Rows from block 3 of the image encoder of a small image captioner, named by matrix and row number. Rows with one number belong to one channel. Each number is 128 + 32 x the weight over its row's rms, rounded and kept within 0 to 255. All counts start at 0. Numbers have three digits each.
After each channel's rows are labels from the 100 images, of 14976, where the channel reaches its highest value: "responds to" is what is common among them. Only what is clearly more common there than usual is listed. The data: views of escape-time and Newton fractals.
# r30: branch 2 reduce pointwise conv (encoder.blocks.3.r3.0.weight, 56x224x1x1), inputs 0-55
# b30: branch 2 3x3 conv (encoder.blocks.3.b3.0.weight, 84x56x3x3, transposed, each kernel summed), outputs 0-83

r30.17:242134084205085136157132131143140140162134158108154106139097145096142140096114102121124102170169110119097117150130142074089143103087107183101116121130102103114142187127
b30.17:125189110113110167134137167171147154150145120109116159158116153119145086099154144144057105175112152126115089081115084136129135133137086111104195147118142159145117153170126131126109130132151120088198152102128091089083086219116189056109107143050143114108
responds to: grey

r30.14:119162109157175098143159134168154103109120133140164175054109195105156086126148134124116146106124142156032113159164137111118107178078206165202102185174091119167097174072
b30.14:149132167142167117182142094166162110124131161090116117160117158065130095093083139119097110125078195142174137179090152115157160161160094097122157211138048124165113066112091106172162114100115152096107110153107110137114118181081108168113159115159114134113
responds to: tricorn

r30.4:183151122178091125150106140108133168103166162139114132215163111087117148116152116112098114196094089118142092114140168141179109081138113103151194098143153167158134162142
b30.4:127117116150138125138074121110091077152108130071139086098129113168121101168160120085093174086126101153176070061109129123162164137059092086173136079172142166121156105184148123075124160170109153068064138077112150098109108127098115099130133135142155102147
responds to: Julia set

r30.8:104118170163120117159089117099160143140118115132103061110166135093134103164110208104185103113078151114140195132154110160116115194180133146084101082080215155098137079161
b30.8:195120133170124098142144113119117125107179085116161144104151128108121151125113137087157141103149155151102126097170087078141129117123187102147147151088186077128072214152104079137090174105103124120164150105060095088105201117171120093090093127132158139083
responds to: vivid; tricorn

r30.10:131112155158065160125075191123113114095089120123104127122079138108152162112124105026129131147134116117163119152074092152097106089116098140121128114111119132097141132112
b30.10:171141094124101104134148049096116114109153123115152137111117099097130102171136109120159105058160185115053117080140074181126145145111110142125134123111173148142102193151075133110125098046102123102120159135119144119139073153112176060107070126130070120113
responds to: grey; Julia set

r30.30:103090185122149122114138126112093138159123142157100068116142202156128101142166205161191041149130105071116180090093114162145145144138122137091101071086148160156075105153
b30.30:140161097123130079089162136091100137164148105112129178093123082151118095166118159172169190109101161171093120122147167096142191080035133153153202149065116113119083137143165120128143142135102135166131140111116122135078097145099151099064141151104094160101
responds to: vivid; tricorn

r30.19:125055175163112097092081104082156102109130146075126105163173102094110108120120096165115142148166130099148144140121204138181151121141129115113142117133167159093104073114
b30.19:083112122182074150129132168110131120128107109128167112108097142166144146117189089148112130043113151101141087105110087146142107123069102159089120128080119098169150147141096123098124168082092129049051170126082086177121123101099090091094130088117132089141
responds to: Julia set

r30.46:085166102121043135088114104109132114087097067162099107061115140143121113094081097071097068117129135137116135129098087095119136141152082081121090107122129145076196138170
b30.46:157136139104166106164131108120157118105098188162117166146112141149127128149170085065089118092099096154069145178094082098096151112117183112125100108141136173134114096049146162197126167113114133117078081088157132092102170116129121115058114150131102093188
responds to: pastel; Julia set

r30.52:128154120103157205148107123111173184087141148124093183113164124155178145121067144129135069146103112136138201103169112076148120109113169105151133156095146072091139116077
b30.52:175158141126123084137181107112158132106132098159103104151142118121100112134083159100119107172125161142137078107149132106092145144128116100255145064127124118057147169117123107167077137125091161119167137098156145083072167136136115167164125147127157169173
responds to: tricorn; pastel

r30.18:086119117194128141144128128127103122137188099107108154215167142137141124112183112152156188116086211104056133140102107099129084111080155176109159216093201166102118140174
b30.18:112164144115131123182069076104096121134190117071113127121116111075158150117090188118102099094117191166102205097158135113145148127118113201099092133146139140088166122133123109141099144145089098132146114195065162109173173160135131166135127102165132078150
responds to: tricorn; pastel

r30.5:057133174109117152130140158148088179112112072092119102072122171145091113143103164092174109107107066133111111132156170113060075135097110104156076079155081127111111131132
b30.5:169097100095139101081173115163128107167180140214078162137156122097107149119105128113092139132134127123086094114168099074086171124143155131112082187063124163109085161138081157145164123121232147159154173135160103123113148142130129113141151154160146150159
responds to: tricorn; vivid

r30.12:058126127184075040093120057139160071156196051135078130115128081221113155104109159139180158126127141090142150108171117138091144075130118128114108070101227117128144099105
b30.12:148132109065085137064171145160124121105123107135115137130060147141152149138113123060098082058089104106063098119135164119104080066122175104149093169098120091101123174149113117087137193065146132173100116144186125167126130109166098116093107113134154120119
responds to: pastel; tricorn

r30.11:111149118095098113132136124130097176165171144082169162085084120107061104167127103129130124138147106099095136100137164156137108096093151144167130119128115162093138122122
b30.11:140131161110075196122153086118132150176113160125058097141144141101075056118076087137078106176137134113130090150117092142096140141138115099097146152121175041146085129122166104129113147107154088089165082085151106102116152082060127134147120074114141115124
responds to: tricorn; burning ship

r30.48:128103130070207075156157117086109115061129071089127137075087157135143125117117190161105126093180147159080141168128113114093142177131185136147090208232134130102193136158
b30.48:145156092095167161105104113192139112065172188129100084148122123094132099063146124125121101139108135157110129157106138120139165072145158103118147164143141112170145093144196153126112118132107110118135143160185175102097113177060154188078156158158089052127
responds to: Julia set; vivid

r30.0:136120113108093162125123092125122080125115078102066145180124119175186200137209067171125128106112171090105106117133148111183133175159129099088252153095130146112135120126
b30.0:123164089113116123107051088124054195159115098098159149085079134164090122127147121165123151118109085130105152058121058140150102139079121171134129095165141128179163078145106102101125123145148143071086164106172139126188103146115148113152068142124091140129
responds to: grey; Julia set

r30.38:079122125074097088119089106129148132179111179092149103157161067118142108194094094124144132152169090192094111168114216172145166106166123088084092137151105175107128166107
b30.38:126110135101128176201160126124177104189064090139115143114121171122126103113108117112116140109179144139121133094095091150137118102119193080060158195175119110084152126137084117147094112113137121118192087079064126154116080112105205146132095142116099124115
responds to: tricorn; vivid

r30.15:121200164171123151177165119155063101111118148096111106093136140185102177088155142151134124085114111186081128126131131157091146167123058137142109087168135119111152133184
b30.15:177110141160135112111195198090088124118129130130174119131069130109143145152101124145136136138150147094077098101131163081124149090131130120172113169104192102130101166152098137108095093145110026161134171165089133160121164112075143095104061102093159113162
responds to: vivid

r30.55:168104184186113090104111114104152115144160179145175113156105167108149133123141110168116108167122119160083085076227224141157087089130141207175148145091150121121128111120
b30.55:103099101163103118120119117118081160156147094115121110074151138145137149151134186143139161153119128127155035084158169138163156139116116119053166143132119125122065183175133146171116127153176109044184102093088154157120114169089166109160163120167162152138
responds to: Julia set; cubic Julia set

r30.3:074149101051137116164213113082139086151103079123110059093080146131155095126122124111112139130174199147136160155199154114111115160139081148116086061200137178136081115176
b30.3:127155133147124141155060133151074119104156192197113180117087168093098114081119096124155110113108117178140150141106186078177120061081100135145149138141122100096141109104138094170115153143107137141124148135150183096207120109116204078083150112151140115124
responds to: vivid; Julia set

r30.1:130117137153057111086104095138088081110067132135161127086201132168107130139155119120076078132103173122131132131133105067113118166131187087132122123127123155166162075140
b30.1:108094161125138104102174152117125124099178128122139142098129156146127193150109151089093118073133119129104166102131160093121081112119161122110162175138106096079159196122162175094138107155124114073185118123135104183131201149220121076101154173101136081113
responds to: Julia set

r30.51:137112150146103077175160091125069164154184114112110195149123129171134108099143104142112119079118073060136093119115102157169140067082154109156077084108097139148110142078
b30.51:089143190101082154093148138123130080118094052106116085120145137095157082103182147123169116133140136156175145135161156112098167121150143175143050072184113091162151141141132144126157103140107115191113166138134082114098093131176110056127084138117097166103
responds to: vivid; Julia set

r30.24:123116108104082146178167159158109138143115155135131166113156214139158095110116176127093107123189168177081120143068119114092141140114125134168116108146081138130143190134
b30.24:102099163160132072128117138091087196165115173106117096208123138147140098126143110149142182093129146140137108071145091123117154096112117055187204171149086107115091177164147078126106121123140147118148120141081177121107143142087164167133116134170127169082
responds to: vivid; cubic Julia set

r30.16:115136182145120075062124146180105225110110095123089113086082146131117172107118129127103113108153160172105089123050170135090165167124124081135116136123103140110152124133
b30.16:146123118086116092071155094139133178163066159168130085126185160081092152115108128119142088136205115127082096086160068126106139151149167126109163157105122068098121171145110175147151156175146101171144124124114074200101161133082147135147120159140109089140
responds to: tricorn

r30.41:106108170153203139155136169085163176086087099144163075159071158125126116095069117120198096117109160135108124099129077130080154149125188107073092132161153113190160150152
b30.41:121154120110198099134096101113105181138149138140116088097115097110189075102143140116156128105123174149188111142132146129132045132106119106156116118146123129124071107141137116101123132090135179140043084067152086137128089093090124153056183131174071142150
responds to: pastel; Julia set

r30.50:117148095091136056144124155153157074135133127128195108107138073120113120171133111115126095115093164089097158112111126129103092136093121103108066139151099127122133092109
b30.50:089105112114161083148184149052105133153084151163112128162122176118155120126099139156117128148101136115142136143104127140117142214172188097172119112176149141106141125118145112179218156174114101122087121106120116113208094097081131165167171144154124080118
responds to: pastel

r30.49:104096098140096115144045138099119138086201042097119128142193129115153100134121142135100162100110148116142078135131147170139105140127165093156174162151175112151142128157
b30.49:126163084194076109080160182089114129115132075080120054126108119132118133179114134105147114080094100081108140140101125137146094111128121152116089165174171143107136121172145152050143107099106123068114125149175140164133138093163112098144047079112167129113
responds to: tricorn

r30.22:092155068178144059111076053117104107192141173155135112148111088199178141137169153157082105137117102136099152171149144172178141133116132103139102091146120143137150172112
b30.22:113088128065162119177112226165172183129130139133113086167074129126066156157133092118052089117137092082158085133141140120127097067178126121115098097141109143111126158091152098112085115177139118077140115110136121146072148139140164147115106136098129137186
responds to: pastel; Julia set

r30.25:120090099210119164118093176095116114084101134119094146133099103125057174097144102133134179088179170146120081148191180104133135071094167133096202183069149125111096156120
b30.25:163123134115114187122089038135119180092071097097145142081145090095126111116114128153131137153151152094107110095148065164121120165118183142118133110175105095117089127155086096111059131103131136115111073099130086104134106131086073179129062079148151080133
responds to: grey; Julia set

r30.31:093138121080103090182077145145176228102064146119116132085140180086102086102138141075074036127140197103086061163139128097111125129115089084164117153099074072083114148147
b30.31:090137193043094134151102053118105135129136168103095156134138114109125137105158123146094144161074202096141159166103135092128157099167086107109125094116051172154099081161096146150120139139142112129151049119089112145129099145107108123150186165136118139178
responds to: pastel; tricorn

r30.39:107123105140174142135115184209122178097142081151129156144203170153104123122143114080176051089135102128119144101121120103076091175148127175093100078081173118174132126047
b30.39:156135145105151110096166145116103097112169138199130105211154198114175138135143098146125137125104071079157181072130174102086147211100130175105102172121138102144116170134161137129150135110095105116084076090117125109188150109184139125147162101134128103127
responds to: pastel; tricorn

r30.54:106173119104179097156141190144149105091220082054153118113081135088114086114112131081134159115070233071129061163073085162060149172134131116057155113107153112128166140103
b30.54:120118104173128116171115179148148105102146074140127103142132116157111092085082114088168105117064112091154114092121185112168159165080129170176107103135077155125186148088134154136158150160088076143109108153169170165133096108103184133132161116168095092051
responds to: tricorn; grey

r30.47:200107087192124118053154157175176094115101193084131120140176104128094167103094119183110113116132113121112136119135108085161155096112087119094163160097097102176100107109
b30.47:110178096125120124143102107096150196124175159106062072119108157114096110165144084153056126123106178076120107097102106110149147149123111142112130136084097175124136128142173133134115109137112096068095146086127114095095056172125154133066137112077206092118
responds to: grey; Julia set

r30.28:142118131109102139144098125142157090078132105132099168129103192123060131147128128106121059125193160137131092194110083127081135143175084110119126102144129112097163081159
b30.28:097096062127134123116181118095089122071125115050125113134124136159109108155168113119141162068123069124115155172123135145119094156082118084073141112118127153166191156131157115106113132142108102153089104148062115126095118093109048091087101109122186070100
responds to: Julia set

r30.2:136114148136091151128113131102147087164165103169134183146148143156101119108231129173127153106062079098163153159128130181131133185130128135080189092069119195126158189144
b30.2:164143111129101109139125166121081175101086144069165185098141114142122144164099127105120133111155156182131201173151173205105109105069134147069105136129159077112160166159127129113091073182119145134109129169104095066160119093147115088150116072139125110141
responds to: vivid; tricorn

r30.9:111061093105135179144129139176080144108137099137132118152190147134129110176149074169168130139134134093166125092132136134165161102124220102143139078114168140251182105132
b30.9:151116150101111172102107154171125198165129095076146169127133179132147088097106092097091114123114119154079161069140136086130148090145107120107112120170085179102149165109123087124137111129108157098084056107084145167173136146213136151084182117130089089111
responds to: pastel; tricorn

r30.21:155118149142086180132091104150169093137167111136179151133081096111095121131161105152132143151104184104044149149100152131154124166078102113151066166112090135088158124170
b30.21:085135168175164153149137111127112116154099104121145101170087142141110112096123155119106123106075166165077151128064167135174087107193087158117202171181158094101123051119136093116139090133061115137080115139126128116171119138177143126144139128135082153063
responds to: tricorn; grey

r30.43:062126142108123119149192097167157116090169046109137117107140095147140185189121141136167145100129069098146126140079087117086115134118082116104103118134172143118089090129
b30.43:117079133115070082076144100141168162075142155113159134140098092145109163079154103087149127125133049217123185186184125122108089176127152149123083174161152170130139050104110128090132099151105138128095150095158121144144136109126156131130141169153132148134
responds to: cool